A small self-supervised audio encoder (BEST-RQ), trained from scratch: norm layernorm.
Rows from block 4, named by matrix and row number. Each number is 128 + 32 x the weight over its row's rms, rounded and kept within 0 to 255. All counts start at 0. Numbers have three digits each. After the name is the row's rms in percent of the matrix's.
# convs0: expand pointwise conv (model.blocks.4.convs.0.weight, 768x192x1), inputs 96-191
convs0.609 039:136151108158149141087109096104079160121094122122135157086113111181106156156152157118099143095137084091091054120095174093163135180137129163136107145196078174193197138112095183147112152150132147084070073114140161161095180136079159118123113160114086113100088129099104092139110095076072156129
convs0.610 058:166184159140146122133180131138164147141147141141119128234083148130154079105156166142152047124115120121118158136174219160115120121092132123103084119143059163111099087097076116165119088103106111158089141165123101087117138169148105125156140117167160144143052184139099067147048125107144168111
convs0.611 142:121188128153144139140132129111139087189104121136112082159115203103175115073164148120162128146112120125191115141147080154120122144085134125098127162135078132061136131132159140185114171135091141125107174088110127092073125061097101141138142102062116123138152155157105065123130168130115180125
convs0.612 095:117112240107172035170173166159145106173044138080121129080149140151138095095164157098110151098144077121110190144113144118135091144131128140160089078146191150209176105124160110118156083153118077109102171141072120111119152141122160117126110131130120119066107102196119153152177173139088160117
convs0.613 039:122159133093101095133126071143094142137102099094076134097123103137138055160138152122159175149163138091067099139121118147128167114116083144137161140145166094160133121136188130166135186113148073112162122169163102058084077145127130078189127165095133160127115145154116188071113087105126095131
convs0.614 178:150127135068089075111117165155217129116055173090134143108149177150113126197124131097138116152163167101097119149124141173163111167114094166079121157177111186152089094103121116129164113166128128128054161103055133143110101141156174132096149150127104186103116219120072052128129138077110093155
convs0.615 079:133094163123107142126117175157118126105165146198106164124115120132115139100150184146117123161134145164175116100093144100191136146110107185154114144122147084063136163137155179080127104081126179129152161117145106104077045176144077050123095129146100090124140189085080136131107087216151104098
convs0.616 173:116139163109129078129146104147169159174090101140182149137143139159097180112148139143186113113126169140106134125104177103132118140122121138150154132140081089131067149160101171146148121120124119119103179106110173132114151121052146161151141136158181098112154133144101096091109143131139153089
convs0.617 040:141099113097121139131150149054127107053085093195163122125169117136116140178078106129061106126180068097121101115103112116163133162119181089133084097092190138107166125096159179119137137176115148103148135054112087110064147133204124139168111148162160148117117140097107083146112120105107150100
convs0.618 059:142131075164168122117156127167044165207078133178170106132169109106159103094128122119135130164144116183119132181139123147127106101121162123146101127134110129083093122156104180108121109178096083125076127180128142111165123074102191128140144094155091136131153193090057174172147214134087120120
convs0.619 081:170158137167140093096088130092086110102125137143127158104145076184123156077111113097191124129217143097113193135118153121174103096128119151133057123169192130183106155137147126071149097111135169117148122124131146108143061146089077104128141132143157060114089146112095122138098163145167126077
convs0.620 030:132114191138081075108144146157130104139105152130069153105159166149148083082100112107099111122138114081102093110109103057111091094135166163110174074072106102172135090134123148104174191125133145085129149105176138115149122096154128099139064120123138189136099089132185139145104102177147145150
convs0.621 061:154159077088112169083204130123135121179129141156147151133107093155179110105147079159168124110101193107122128157147105146108135142193149124194108149081109128152103089117095177130096127132144080137094146132138074198114096130202130138103131129189156131179157154147160090086145118094215045146
convs0.622 102:132133135107171165121138087179143141124103063159104057145169090155126146188125104095139148078141070089122129169138161165120120124125083086141169137119115110155125113123162122151099127068127026160177204178113106099160149092146110183117130138137152089090163096138145122112179128150106089112
convs0.623 031:082091086116175119075131115121082112114153170082166069123139148102146142066074138104123132149192145193088113140114096179082117109157107141179141097157100167169161167105139132134101123121173107154148094157151168148165119140172070114107101098162154097097160134151095185086110138128120094158
convs0.624 031:170136127071151150101133167140140128099164114114188184127111167083174151150061138182093104139139136067168162181090103118122108134066076132106098121157090163181153105163102095138125145074069171146167126150119085120196161089161088165104158173132137116092099160107115103106160165139142174130
convs0.625 194:101194108090093128103144076105101110112233134154147114101110127154140142113123080122121198151163115125145157131122101149141130176124119162097140135117125169129141104115129145097205124139107101144074000147119125130129146124099149101151138161146106091122129083136153124159132096145093183170
convs0.626 042:123101099113126151184152121156058174179102122115107170129111169142091170151086167105188131162160130117107073182195152144133151168142157081128114142156145160103094147120098120180101140105099120160159131144121113115141177111194100115112110093075122150137122108112186174121149084160152073078
convs0.627 040:120123157172143158148040151140138084196155118121117118129044132120169147132138156094169106158118088103161125147072120121087139139108182141152147077127181138100137059090113123088105100129095149111071173174142142150089099126216126190158180110061066161112124140162151163122100121104057167098
convs0.628 036:131156176130080057135122086098106141108158160079094134108153114112081171102126134146168085119076039104140120109168085111130102152135105134098139122125151113153148186115144127106170166130095182123103099102182139080121159131086086145095101141099096163176150109194150101143159136118148145069
convs0.629 154:124109164110153119082113193150116128138107133132150062143150183108113094166062117146106141090060130149126139132178113159146098151123139109061153092127138167083092142165153070075092141122158179117143094098132123153144140140050092117135102082114125064134157139138139186078154175092132158162
convs0.630 073:081142129177157129094124079166177151174086112125107145099101104102100171108161160125143070091101196149178122094134098070154108123130100135064079108138097112085102104081188135127154133096153149174109147115145110144143060159117099164081139108141151127176149043104089122127147131096089187156
convs0.631 097:116147140140115146145115150116158153129121119128163089092139047140158120089149122132130109240124135158047126150120136091163100062113202119139109037116143110085143114077113134120107148135085137088116129109163129111069147178083144127131062119072151118113154130122168121141141119096073123097
convs0.632 149:118112164168146119122146145181122099051126165113157105160134130145122113189172089138082148208078067073138093085136161114179123173162088141096106114169167105122134140114083115102129079135176066132163088143116147162080182083110142120146146129139084114148155119148069101136099144112102126117
convs0.633 058:117133146070180125141118160179123149096148141140076140119127153146113092144132172190073109151118065111093095173147056103156123127159127136171135108166185161118154119120089106197120116154095109173176091151095138137165135141149113118083100095114204125067133106129108191087104063108116144164
convs0.634 029:068128093148149169111074127187164134110162144072170097090174091130125162119145116083095111147124157133140084059118163166164131161139090156097125095188172083087125091133110113145110200123165073088089102125133119134184150158092101130101103145159082159176134114076174134181131069146167080104
convs0.635 115:117115112145147185132131106160145079117125121103212118118131091128115152151140139117163111043087105117062126131146136069153118147059115161127084182132132134117124154131112070142094127166193201129085175129129158097097155148110176171112129143105112139140134184120102121174148098107176164118
convs0.636 103:136169103102132105185179172098143158120078118141072150112105164141082083120164135182149136182111100119119179131117150125112185121198141092138127139095158168164163115099173159120119090081190130129179124157074112103108166109081119133123130090083114178145132109180151119102131101153141108104
convs0.637 164:148093216187070117108084070136165122081127166171117152065145135107112059139122102132115127101116108121151138166130099095115125133173150120114130139122088106163138122112207113147087116162110056150120252103091137103122097103125158167123154126097117082128169063155139133121149125187095111099
convs0.638 027:141153135072078112118102089117119160131078134167160154078102134109118192135069100109128168096069156117167182172106151146154162178139099176187173137117070173089076148094168151152113183112110135159108157081086101129098097110169161143094141096104110096122121100134161117075063157169165124079
convs0.639 031:107137091168154161169151142075132160114053161089086075071118138115079065075139160076103090101142150152074109123156159095077156114141155126197168139168097131121164092138082120131137160082070136102163102096094121158110113162167158136112162154140147118205115101091131108135134120121182134131
convs0.640 078:191137115133038159149150111138148167140110132139147108157174096095092148191103200138091130136166131129091048119077119148167105173150112121114134126133153139090160131089157135103101139064099059167112065160169104203186114132188163139098166131122133101127096154141122111186157133134122132142
convs0.641 114:166053162154241110104096147199159100103095162179169146129172120099125123128142139115163095076175114031152148136179111135122089153097133102094090128124180148084111178129161124116165061114131166068119088080099164054142141114082197151197158102110153144087121148123132119115129107126078126064
convs0.642 030:127120156097171137120103168161133143103097158073076150116079163138121125046141123109120136122097134157117132149077129088083138061108108047182187079193102103132146156108186155110113177120084156135139127095103125079120149134178094124146131093111068064133084162150167077117091072104141139138
convs0.643 147:099193104095144130111147149170099178147160123146042133172134162149092122051119102095140137135119143143102163098150108098167125138124117157103145143133114138148094094124136126125143153134136123103101088115088106145112116146167141129100103176086092147095186096106125153118123130048085131126
convs0.644 047:111119088122106064146095135138120109119152164109171138112085181140137154108176166082094057119162125210142126147188119227115124179163101132198114107087107112179115096162168126154117081072137117111153087135191096130104134069149097137116129162077161119133119129081133130124111065151128099110
convs0.645 038:111135112170158101139123103131147126133103098110048110065156111151139092133061112116109144053124138142165148134088121134103131073116137092140122102166133104162119194083137097162099137129078109092104123132144074119122075104182134093140093172218082104148090099178118114130120095076137086109
convs0.646 035:159169136200139174120111107146130110170120159177162120075090133105111154120110131131144124111123170153123067098095179077134177115185098139156116112144147107162154150089111092134147156153094103146123154120106095126133143129103117159166195112069152161156157117154179156097118160180146157078
convs0.647 090:146091132127144166092085076176132121154104131094154085128180112107108118073095138114138129134122146114097143133165105130129139094056153129100142098114165055090141111126135086148137122154129062119151130206136110146109058090082140163125197154127145151138131104047151139090162083204220146077
convs0.648 049:117155076131156136169176100087173177101095132157125130105119080103166135150068173108159089138137114103053155127130129122128118214099117081157153144155056155063165161176146137162142116160124108174082136117148149150156097123122089130147183109151083138134088088126096138128120114120130066178
convs0.649 039:121173140086118103131103124177119141182117082190155123126172103103119185107154107069078091083126104114223111168102113126151159106130180130203067100165152147087171156193157094126126187102121159100162119121169112147129108131181157144183155113133087142216139086139124091119187080136124154126
convs0.650 107:119076161089114110119153121139168144144107059172110120103142157119048133089175099169087098112110145113082169151139151158080145184137095149156148106107204156114070115151146107102089167099128119056156110100100148160178097133177111110125187120106123072068125120132141132134136112119123098162
convs0.651 157:105109099170066120105091129093109098106148090158126117142108090129080141106121120138132136064184143090101144117121122069110134108119113100136087104096119091089171131187121090135141113045112116186115000122167154116115097128117160146099088125137122162149110143129119168082149081097138078144
convs0.652 029:138148093167090091128146182098122095172165136155139156164121160084171070144084131151158119059086120130094107152145137144113103197170161080099184141163089124104119076074162159134117077114098131099132177160173124101154171124167082132144113091060135125157137115125130156084175152143115142124
convs0.653 148:135096128110090154141120079112114138141110128126093142139135096144112103135132132154123072082111133130127157145163143097125135114109108131059075139099146079098144120182113134107086160137153189085173187154117135065115089089126120107087119109157174093121159078134064142088161123145165122104
convs0.654 040:151123107104170163113092202118147124117159108160116154119165171143165105116159101170159106113110113111074151098162129128147113101116135132150197080162117119087156142096074141168166181123110088171196036173121133129150131119104103163126174069091081157175105084159144055104120102148128111128
convs0.655 078:128112038105124129108115129103164134136157167100128104088089151093080121149112152064098141159183143114184096100108084143130119175132124195097057125142130086123156162152129114154122131095094077107164084117169126112098125151134163093175122143157103220184124136116108105096170135102135133195
convs0.656 047:109135119140068133160157146121129180121136126158142117110110176107138119142171090146101119109133089114123101110117139155083147091153092063086125134163162135111128190152155169136123164098121086133159102108082133087115189141158152125127169107203121113113184115129101136122144175154175139106
convs0.657 050:084105094138128148154126099161125065104159154085164144076133125164169132182151109111131150129093116144123122173162057095162167123101157089106137138063116144141110176077116109159099105145137162152123095136128184061128148149095138167133073131172088108127089123060153117168137142153171126188
convs0.658 131:173092070141120124139144160140147159138088162136126145129118136110137142055169120179152184156103040151136121114091140150135083108140164045155176148139115089107080151160131118115180159171138151124119201105118132138143100100109091149172101161084141194105133132109119115098126094163152160133
convs0.659 124:107133218166131126103123073148178138159107119132139076145166131136118116135187168193151130131181185141125094177100106134068116146140130113091152163113173132084120119106132154161126076089078090137156168144141136169098124128110130118112166138052163127148132128140090100086121106186086129127
convs0.660 041:097144118147059132155156149102097116162111159132058140193136138086110100109195118154124143170124191104140108180125121132085100084142115092138125075138135094077150153082133114161097137138143159131118134162174086147170124114135158157157135105169109076185104120101121149109116099110131082118
convs0.661 141:142158091141156169135134067142113108169162114130095138181098164160119122150167148118112153106138118178104145150195181167141110125161128087136134073157167133094131082070123161161142148073097042140150111144093112140139195109106145165090130133042079099101125184156085165141150139141119095145
convs0.662 066:100155097148096104107147106108183138180184152129113134089125121108131174180175093111134208139171131108085175146154129113117133144171092090102113158090097169110093162084134094172126132135129154114180100166131137130182133065105126074145159163122136134100182148081122120130159135135108064106
convs0.663 069:189110151132118108137121144117123143151110103138129164140096070165155196192147080067097139087147148149110110099088147137167131102138128223100092176108095073080115138135215147138123083164101129151089126112098092124150184132093161127140139108083137128152174128197126077202140130082086070106
convs0.664 071:135136112140090127131153084080130151117184128122108128121191161121138183109158091146173209140071116091083114153159123133112120158121145098144126151112114071204178146113141160105122074144120101143120139089103116117149131181166143121145118113183151190108096140124164117168109050114176155197
convs0.665 029:163131173189075180165135110154144091139161098130099091101082156086083149148115137104105125138166099124130095108153167155099152127162145097183059107138127117141151152064126082164074109105172098098123090176143125144083095184185102127115144106096072177081155093104135100103116114150192152119
convs0.666 131:131141061128144106112153146062119118140125144103110122114129151152095138152086094158102089161122173054117154139138111083135129126154110108089187163154147095156064112149108151155170097120099120159086128102158158108142104092175151140074167097043141161143094098117151102135177130101171128117
convs0.667 159:196033202093092178123125155086126158116163163097134182062143151101101129116138109189078123152139104123158123142143140104138152155089034144113077151118136074082118177141072158121138126186151089127117135194120132160140141139072112166163159119183133098082122127109141137118198125195097096158
convs0.668 033:129114097144120087074121146108184124134051108182145173133126140176162094140057088161107163128134109168128120099122129104168097100135183076144067097176120136147133165103089161145073112111101107098162047128194121161102117112125150186095100127174111136175130101151156089075092159126136119162
convs0.669 144:198121064167113138135155164152102091153122124153099117113065110089147180172087141104121160242166165119142138122137132149143147097164102136100100115171136147133171119134088071119181180098141050147092094122154129134122146137133129124188132130117094132135133143131147120111137139112168125127
convs0.670 034:129174134136155155185140050160122083078145154151158113086172123145138167168080071175126135108100160144121139103111064181138125117112144122142129120140175197157109165151123156108101179118155131123142129143097140081135185151134138123119184176153120088103174113153172187076190106123185129150
convs0.671 038:079107186134108136119111119118137117103083075086181126142075134172192156175090070132078111131206165130115151130124114159133177193111128129125134114151156152123140094119058122086174154084088093144065140135122131123100109181146176147132174102105106114088151095137155167069120112080119118103
convs0.672 139:107117125107118139124121194079190169123101094142140115128194099137149112118102157132120157137109111169168130139132121166123080176147115107141166086084158159102127159143091086164133150114149122093171108122075111132156130091138105095095142170157101142144105088174096131170139116084119152181
convs0.673 152:131101221171140136113096192169110148075110097109158134107115065167181094152134116168101117118070158153100106142158093152135087118122135085103134128132148117101141130113205117144195135082172175149056107165131149107145118156105110101147071102125138151116114115076159099119151142024071127135
convs0.674 109:101163053156107105112099102117132124078115161151095142074140124125108097128144132071153135134163126159041114125128107168098137113169138097059198143149151093115111137129138129111068201106148137118134109083120090101175184149103170104115161114119165088106091143091081129112096151117177138128
convs0.675 079:145107138131104100053165178155155106127172040099191126163172110121102119116084083115198158131124125158103157119114136115123134153162114069143161068176140133071092104185153098130132128145147111127073116167118171123170139066076180126101141111172130164138181154139160079136151094137146124185
convs0.676 128:181159202132215136128144132098136068084197137144075073105106139152160174125164110075180122132128072153130165131125095047106100116135135117090118159112133127126132116099104163161133176106175084152078167089087141102125201161112117138163108133175081146090083180172128164128128103103077130096
convs0.677 034:105131155186115163125117114155187099166142074194180082102099163118118140111150101119152143077117077139101165133166193111153150174109105103157123102120110143155120138166075085153119128085138159153089123175187072114134099114141069130109076094124122099118157077147187096138121136100133180118
convs0.678 078:085111134128175157154206131070138134125094102156041138124174117137143106158104111113095137114093153110168149146080074183064134163063131155117081158154108185074177122151115143172190087123100093080166097106161066123105107140140116191139177108139164099128117121062118130118135118144119162151
convs0.679 060:173120128126108123108136125103127119079117134153131156100142152129175116194111134155055144138128109182119072167115071152090094135182166159156155098120152116173114160172164152145108108151090139151130131115220122135111115152147164127161117114119135112183215143103169121083212079142150154120
convs0.680 096:097092107152117117151122173053165136154198186104165100096148143124166113108196121166138129074120062115147163138098108079102138117133082094184133140132117135127163170109146134145132089155128148155086130110133073157169117149112127067125114137159190062163123144108164074155140105151149075098
convs0.681 061:132099120189058118166109159120155068117170114157107106148108153119110135097079168112159125061139120133079109102156121126106160145186165146150128137049099165081126179157085185096158131082060123129048139138141160130144114126171156079161136140076136103202137111139141149099159139153103155151
convs0.682 140:056097159124132138095167061142123113146067127133076148134108145152084104115106110141147163082119112171079106100108159110125127114118156168164168145115157075153124159118170123156064121199151101104123110114123172121188119130086064193085108128175113145113102102114119095135132132153147166138
convs0.683 129:092159137156109156083070115101130146152134076108111148113133122135133120081130121074134162063137139137183147111168142122167172153068117163136120125183143130121122116104140195146051146072142078068121060154156106122093157105139153149152135106013073134174189091106097077147125151153057115057
convs0.684 174:104079098154170108088094140116094096089179143176128131106149115090094162228137158120199173112100133126086141085100127154143103134164094208133106127145129134115052147138116153094131116104141118113107210096071107173135132141153144115128012164000152154085172119155138116169134116111142100076
convs0.685 042:118134148153136122159151107151081085149097067179118119150175092078133106072125103094179094137194102127133102162140112200123102090136124146176158089188117160162127158083104090096096098129177067126164103160158177127090099130128169135138123174126148127176114113132134147105137092045122154120
convs0.686 149:176131141091144117137120115166113134061056108160145128148090106130170190194079137142138202135151188138126136132170061101093135123112201146119106159115125113157143133135134135149088221114144149203144191077102105115121188147148159134069107119129094115097118080110148134124208166070124140146
convs0.687 029:114117154108150096129096163111128136139065103098141155112124133111166141161118106145080094083132105120170097138136088145135126105150206152133161161108173065144168142082141141084114104169177120091110187056110142118152104164108154161189120071090089174132098062138094176100087132134158183190
convs0.688 057:187084075142123154106080126081046125152107100144200100175142090151154144083160121109134120098100198098139058066102092162171103089085157159110126096115106104133121163140116077118103104127116103148201146153124064112108129157126185135179124187165146169172141165106113224135140089204135163094
convs0.689 074:107141034086099103160147098169076084095155143135094132091093179128114112154102163123087124131108172114100188180155170149125123119160118111116161116115200125122111088161127149188073122085104113150137119097145131127139132152140135154107169063119112153119144167126150116198143084087103109118
convs0.690 178:156094175096123125167161222121193103162220135118136130116182134142152142071101123148143173119163116125140136152115153165178094162109123116116109154114196092113095107103100194115155117118130125120125159190103167137082184154127119100120146082126133108141187130151122129120180134169122114074
convs0.691 118:145132123158120126076158166053142084143132105121138120181138100110037098156159132121221028094131126134161102136115119150144092137137161162130102161129124074074123182056115096103189078124174177145158139114111103107122153147097163088157137121124103146171140169158097181122164176143120114113
convs0.692 037:177118138101136132107104154182138151179086119085178086146114156139107088081113100091086121146147124140140129097099117123140123152123145106177146101129150108142180083130093156158101154141151164102164144163190134121092116119155148111106152159155186099134097096069114107103158123120194147126
convs0.693 107:185125095148077120098139085184114095115159135102087123133145069155071087122106171165141101164147079126134163087095135097144164078140165131133119111117093187158078093117137121115136182092160130064129134134117132122093145165108111110133172114084110143181093150119119140160153095136028129140
convs0.694 032:129119135154112147111134179109184124140138168093135081179073140089103136106095130151094179099167155121094123119081119179109149119061132163120168125116137153101086078107170105155120112165067130169145079084113137162181125138107078188155111086180051099159116136146162127167145163130067141127
convs0.695 029:105075134105092157085112089185149084179108151205089198069106145101087162176111181155073150124131112158114132136140074156161104157158110123120107134092123134134180110060156108158067159130106167071117086111206083113121149091127097169094135166111169135115100175121137102100091147126143135109
convs0.696 033:096109140159168125140149134162153144101084142185168089111075082075118135101086175066117163095107144157149172187078089097164185155123096112202144095118168179158143104118143109135115145112172189137163124152113140132087096096107109110125157119093120090117125097105146073143162182110053063124
convs0.697 154:197135149147167100130142218144120131156123136084117156148150149126109090168112122128172169094119169153114112143110193196136101155133127144140141184140164124152069112118153130119099088106120110122165136067068131093110120157105133116125152106164076188080136206136077063162094147180131111123
convs0.698 083:149143168192116168171151182138085113141113104085117098093110119108139132142162193109155098161165126092187165064053135148102111086150089143096087112111107117087085109112108041151143163163093107150148115101193143153134134100119103148170113089148137189078119122166087083149129047118142127139
convs0.699 043:127162096147116181119109088161103093138158157111156140147124188163114098122131100100152109138157127164108118129153122169118197128148103086116145138192089125164180087113127111079086135097116148155147101187119069154147235160099149091115173154152138099176131122129182154059133164145131105164
convs0.700 135:093140100110191113118138141132158105165135199087099162185150123092117206134105093112170189130133101127157164149098133138132126125137122117111145137062120170107090139101111151108133158121137190090078230179089117066139054141098134113079120121129163105094142113150157118155137086133138104149
convs0.701 105:125109158134141110150114120154117151111049114107123091145171114203157111080150122075100102124083179087141168154115122125183091166104142155113193118082105164122136082135151070132119133124026123119125189128080110100118125097168122217094144146143130115150136160130124096129190094158094126139
convs0.702 039:152132080063089090095087132120073115131067117138167134095145063191102100182088080162128145093185115129163092147123159132143109089113126169132132053168121112131089102111109139139116138174109131152150087112130103112146108179159140122153138133076127174175133126122117174095116126050122113082
convs0.703 081:136117080080108083150107150132091112147130087099117099182144169132101095131160136160087105149130127132137136161163099185114134150100129159178094118159139128088140079148101131122096157108066117109136157111105090126191160085160226137158136128139139131128165101147123180048168094083090139109
convs0.704 139:079156162141113151155138111154110123100131118179158116178094124072134166101152101145154124190104119084125132103088121069126072119111144013111135121108108082156110068142104106123142070123137211187120134096072092127140066104123140136070151124106135090128078039102136185096067083086165126141
convs0.705 082:100105125132133153129069095155103135193176082121101130162145131098106111093110147097072107186142200148076113144097155108111092120141176110162149101131137142112133099118132066131160162104113152073131090160178129165177165129148137143157154161167184057097078163094102110120136135145141161142
convs0.706 047:102146086154101123116112075176192132159123138155123114125131173108154134136179152145119123100148164063137106087150153189152139129137106089164202103116180083165154127085102144121120067151131128214069099117095075097140164204191126180195206086115150113163146139112149130106125171109124123177
convs0.707 112:148092181134094132110183138126156201151103105147152109127111131094204073083161134119157153158088127192148118138149055099119095149167135117133083118118187175101094127159106105092084145112142109134125089130136106155139100161164110096159113163065156125134107174115099198171113127054188149134
convs0.708 032:144173125127108120075101112119151166175145110128096205142112140150160112118146149120166085164164086137095084149085104080153126111125169094104150068119137106148171183139148142169112062165122109104121090179110086088074149180195108096072107119120111090102120119113152082084160148141157159156
convs0.709 130:160121129092110136135179051139133105098056117110135121143116147136165145106130143167107070132095067160161162136147142120061152132148129115077135140088116111147079111103108102134096076155167160105106200086100152160134130138145094112096080130000145204249128142127120104144113198112106178103
convs0.710 035:142109102123115126180162107103137124121135160169072088046106091129132110112122136099108177142123174127150123091042092132133134085123165102137159081160130125106110143076112105181053147075115182123163118190118155139081143162178193109109125146109177117162080086147130188074168132139151145163
convs0.711 171:087101140073156157086126128106113148116134124095157113197145110099124115086119115125121124139112155133134103121097165151132093168165096179085147112129120150139085116146078167141118091077096175130143104091106139135138100110079075156137146101000146168120122143162113072131113149087126082161
convs0.712 111:051075107154141114152074133144163136104054126158086102107167117148108155139117108154168189163128122119149141119143068104158029122049159116088112199195094154196129095138178139111132115128155139140132110176112156144100150110115121160120113194106205075144092145184112111155142096125085143132
convs0.713 132:073106164175131205108152114153117178120087132100122133137127148120104148105157140118129163087111117159170179161111113115104177173131121090187089115091179092138183107231116109084062162170147120128134132097104142115158142126103149204116149083166123115130138148160136189135052132120073134165
convs0.714 152:145103176203141119129132156054135129171114137163074073104071158128118113156105181115116184140126188134127067089098106120102177122124186102121089180087110153117169164106122088113171154144100187145105147131128140132113153150180109142091151106117165153123169105113154140142093102070114184110
convs0.715 087:181183137085115136137168165105128099150150145225097143111145103152152152097099174155110118124092068135131108138102126160129081104090129136117095126101155111088123096150074142152076090143109114131133166130131170059083120148133141152138142078120140127131212115124124140137147094136087164118
convs0.716 035:191133105084115116091132170174085167151075090166159186159173101110080103119116125141165097090210125073156141111076144133158150092125128107182118102123115126127164177156173126106142074149160118170141155143151087175132154167140113114113124131129101149117106135099163170128141152083112113141
convs0.717 126:155117150098097120153160140114139123128088119120087140127101114127089131094120135142096087061125153080106138126133185101149098089135138064203102122079104127130116103108101095107164103143125135136044087144123114116169070119110107133120105152028109113159085101110143160108155131082135138081
convs0.718 134:145103141149129159156140118116120187076131150128112113125088148095155170111174138130147109109107066127080069154102162155143123111157146181091104104188122117115198152097145120130044136146098166068110144074113185084085135169093105102151114104049186092110102145127124111218069163153131173121
convs0.719 102:111145104153139146165088054161115111118170133148099161078111168114113125111125072132147067142166128109114119094189159122130147139092141110142109152131158098138156170159161074078109192171114110127161137180089075132142120137133144124162155161175113147168099185077167135094127140164113137138
convs0.720 139:128090124113074120083104092072138101127113180064154092109204172165067089110105100134160089177107125136084131160101136187143113101145089133157158092149104133147129150153127169101089196135152077074150168148158091155113158097116107120152079216110141127100139159161113132153135156119190082102
convs0.721 150:065222134096169161107112102154109070132108071066120105145118108089133089147141130042153125172136154145144178162104114100159130131125112106137128095123113120109083117146173152148107120122123089106155097156104126140120133160153083156098130092108052117150100078089147131124137167184158132155
convs0.722 120:145086203150148093106155161124109138099135108149151139170126092139104109166096125113096133140145160165089112098150135160113150125132112164069141133128131181158190115136139072167150206131138147150161200091142063085175145132096117188141148156052137155118132115179107075136128107162129163122
convs0.723 062:162140153132108150090121136055118105116119118115167117119119105098094106053119120161143113109172071199156152142166115141113100094135108100130206007127122093131172172116155128123161121142121117136146150150137129152125129127159143169132093143124107088142093139069125146117106134127096155133
convs0.724 032:182129140128110120172124176120156081134134173120080167105104149141125102091168167122174094150212142112154111084147108174175171086098103112097089093144154093133115127093065164106105072077078140163099163094147153120133116138203090098149121105125085128102137139141114161114109071133145137170
convs0.725 059:129095115096127174159092134168121142096132123076134091088118093164090139108164153112124110144143138107117175183192131065105152148099134166083099070120140110124160073124160171110147144121083156129130154100147170177171120165150127101093116139102132179200052155142160073204118085128119159102
convs0.726 128:100181114099151121163140155068098178148146152125088097116068105139147116150145166174191126116084027153144112130156092164107132112064177127158144093153119118156102173108119088107110095118164152079150185096165169130147100112138085174129105108116165136210045103157153127081137100136132132125
convs0.727 152:106155150099158119070132144090112095183166158136136165136143102107157129194149137167127136079140100131157134122111121159172139171062132081112130159205076185136097133141091125097190108107156149122112164142098077145144028152117093145099130099239102160108143155089153126135106166105129133115
convs0.728 033:096067167129107079121093162086196127127137106114173109129158129160159147107102161071189136059149143182170172131173142101155109097157140095145160090127117147129125154154156085110076122092064072188146121094186102133145157144176155134106134154156133112125127087139153117127086115160139147094
convs0.729 028:160124117156105144139094151182144140076103163143147130121128118075161129140069091180075055181081116115159164064121157152195167111173163164136099099106118128184146085118100158098129161169172100169179099097137141090127129110076112115107145150169086154161113141087107164136152104186171113132
convs0.730 129:124145158186161106189165114060108163104076103151183165113083106081132106091092122153152069134133122160151109126167100127093144100183137101145137134149108121150149111109114105159161094086145186101111000107134108158152078168085154116183119194111072114130090121168116195114119103070131139133
convs0.731 086:071131135138100109123137110116130111132255101133133167123188121124180143107150165194146192113140138092121126113130111120156113106128129113064133128121143109126147176094129142110136108107130094162119060110171137087106127131115154150101117123191130088163098108118159098094111130236142197111
convs0.732 135:075090219119119101158177124137112127140120112114111098111130146146127105159157164165091121091088092144114130150125201094138146085107152155145189088153073079144141116132132139103093097141119064110173200114139158112102116128134121097098152132113116106104088050151137117152132124170141159178
convs0.733 154:134121101115091140089120092158134106146255113100137134161131174112114120051173112161150107117171161119125150150188126153137096078173113148138152119132147150133138151124168140113157161178116173145119123114192175116105124174133104148127092160188104089076139136144134100121135116130115173144
convs0.734 117:141127097094110089100121193077128172169143180149104114083162209152159060121131127132071141129145183063126127140115126076149136086119138109103115111133093100123081098081093148175111159147076081148162124108125153113114104130100106153104129157177144114119131178158142110125166173117118093071
convs0.735 042:133126159120136143152119101150141146120063076190111160083146124110160187126178102142102111104181120069129118143115078123114111100101140132119079104113169123128163081072090095145092122093149146164153126089139155086110057084147146119135152205137106136100093157082133099134120106153161139157
convs0.736 031:136166122140128088141132112171162151086122084088093183127077079103073129185096144143067092123109164108154104154157152096083179138100060107173122099149144131106164136176149083158117156111113126101206112172127115146167132155109109141112153157158167117125129098088158122118158128061156110097
convs0.737 146:155131166132126179131095141086093126155096118175126180077095179136105205158131091143140111125144135163182084081117200117189109133154078112111084167160152129185050080101139110098088165178103109127132175124082114155092113100156193172098115082200092151117122124121082136124141145119177143128
convs0.738 138:097150113069127119127055055149131089159161077165126156096148110119117114151106142075147168137119101128099085102131190126131115114126125104147162148157165084141197152126176141150158128193126189157136129107151099101104104142111116163120144118101127141120129149131144123089161152136157111110
convs0.739 077:084105172102165119081084163095149054101120145089151092070197103118105192109138088119173138192152127143065113158160161165122082109122131109130166123119109109117105167123085164150115099125154151088077079127166168141140083165141125114149197109105161170167116174160193133113143094110125132130
convs0.740 030:170120077093076118154108109102079129169071113076081182113123096100089164145085113085100121112104138110086197092094081137145129160092157131094172099209103164154098139171150164160099111186141146137097091085180150157118111094151123115134135153164081153104097062145138116114164078126139168177
convs0.741 157:089140134151115156124098113061088103118143110133142154139107191159112179116127133152136117185070127089119112115104110130108095102103145064147120139090103053160118133116129157094176157145155170131105201143125120103111113160102100168118093116080106113141088079134178080122075142070185154111
convs0.742 075:118115119088085095141168067117126161097150102113068089104130162107114109100127207127075105098110137151165119108128178188126153174161159118112121093164093174116151148111127128186103147133120119114114149121169117107150130164120104106113066093167077085155164090106084161096161141120100099064
convs0.743 096:108066100154145117105169110147121132086135171120144143144113114198113110178118124153045147109099083188110142167098122122159063121067142174105189213081095145128182117136121133127105083105104198081116190104114148156092104145140097065132130096112118141102078167122183159185178170131160111131
convs0.744 071:114105124105125103141134086158186134125128171149173124081076120107098138123208110217118118124139101129052092111156171111128143146133166117135092153175096176141149074071135138097106126119163174137082069104136150157099090150061170095091133139134155126161079111105162142157127135092180126194
convs0.745 103:141107140096113166156156089076108116084120209160124174160170123135130092133115140187163137119160165084172156121131132172127136076119147089170145090127109098114148120117134180094123124123077035128114134117136101139134156051110135133096125129063132150120081140213155111089134110083177115099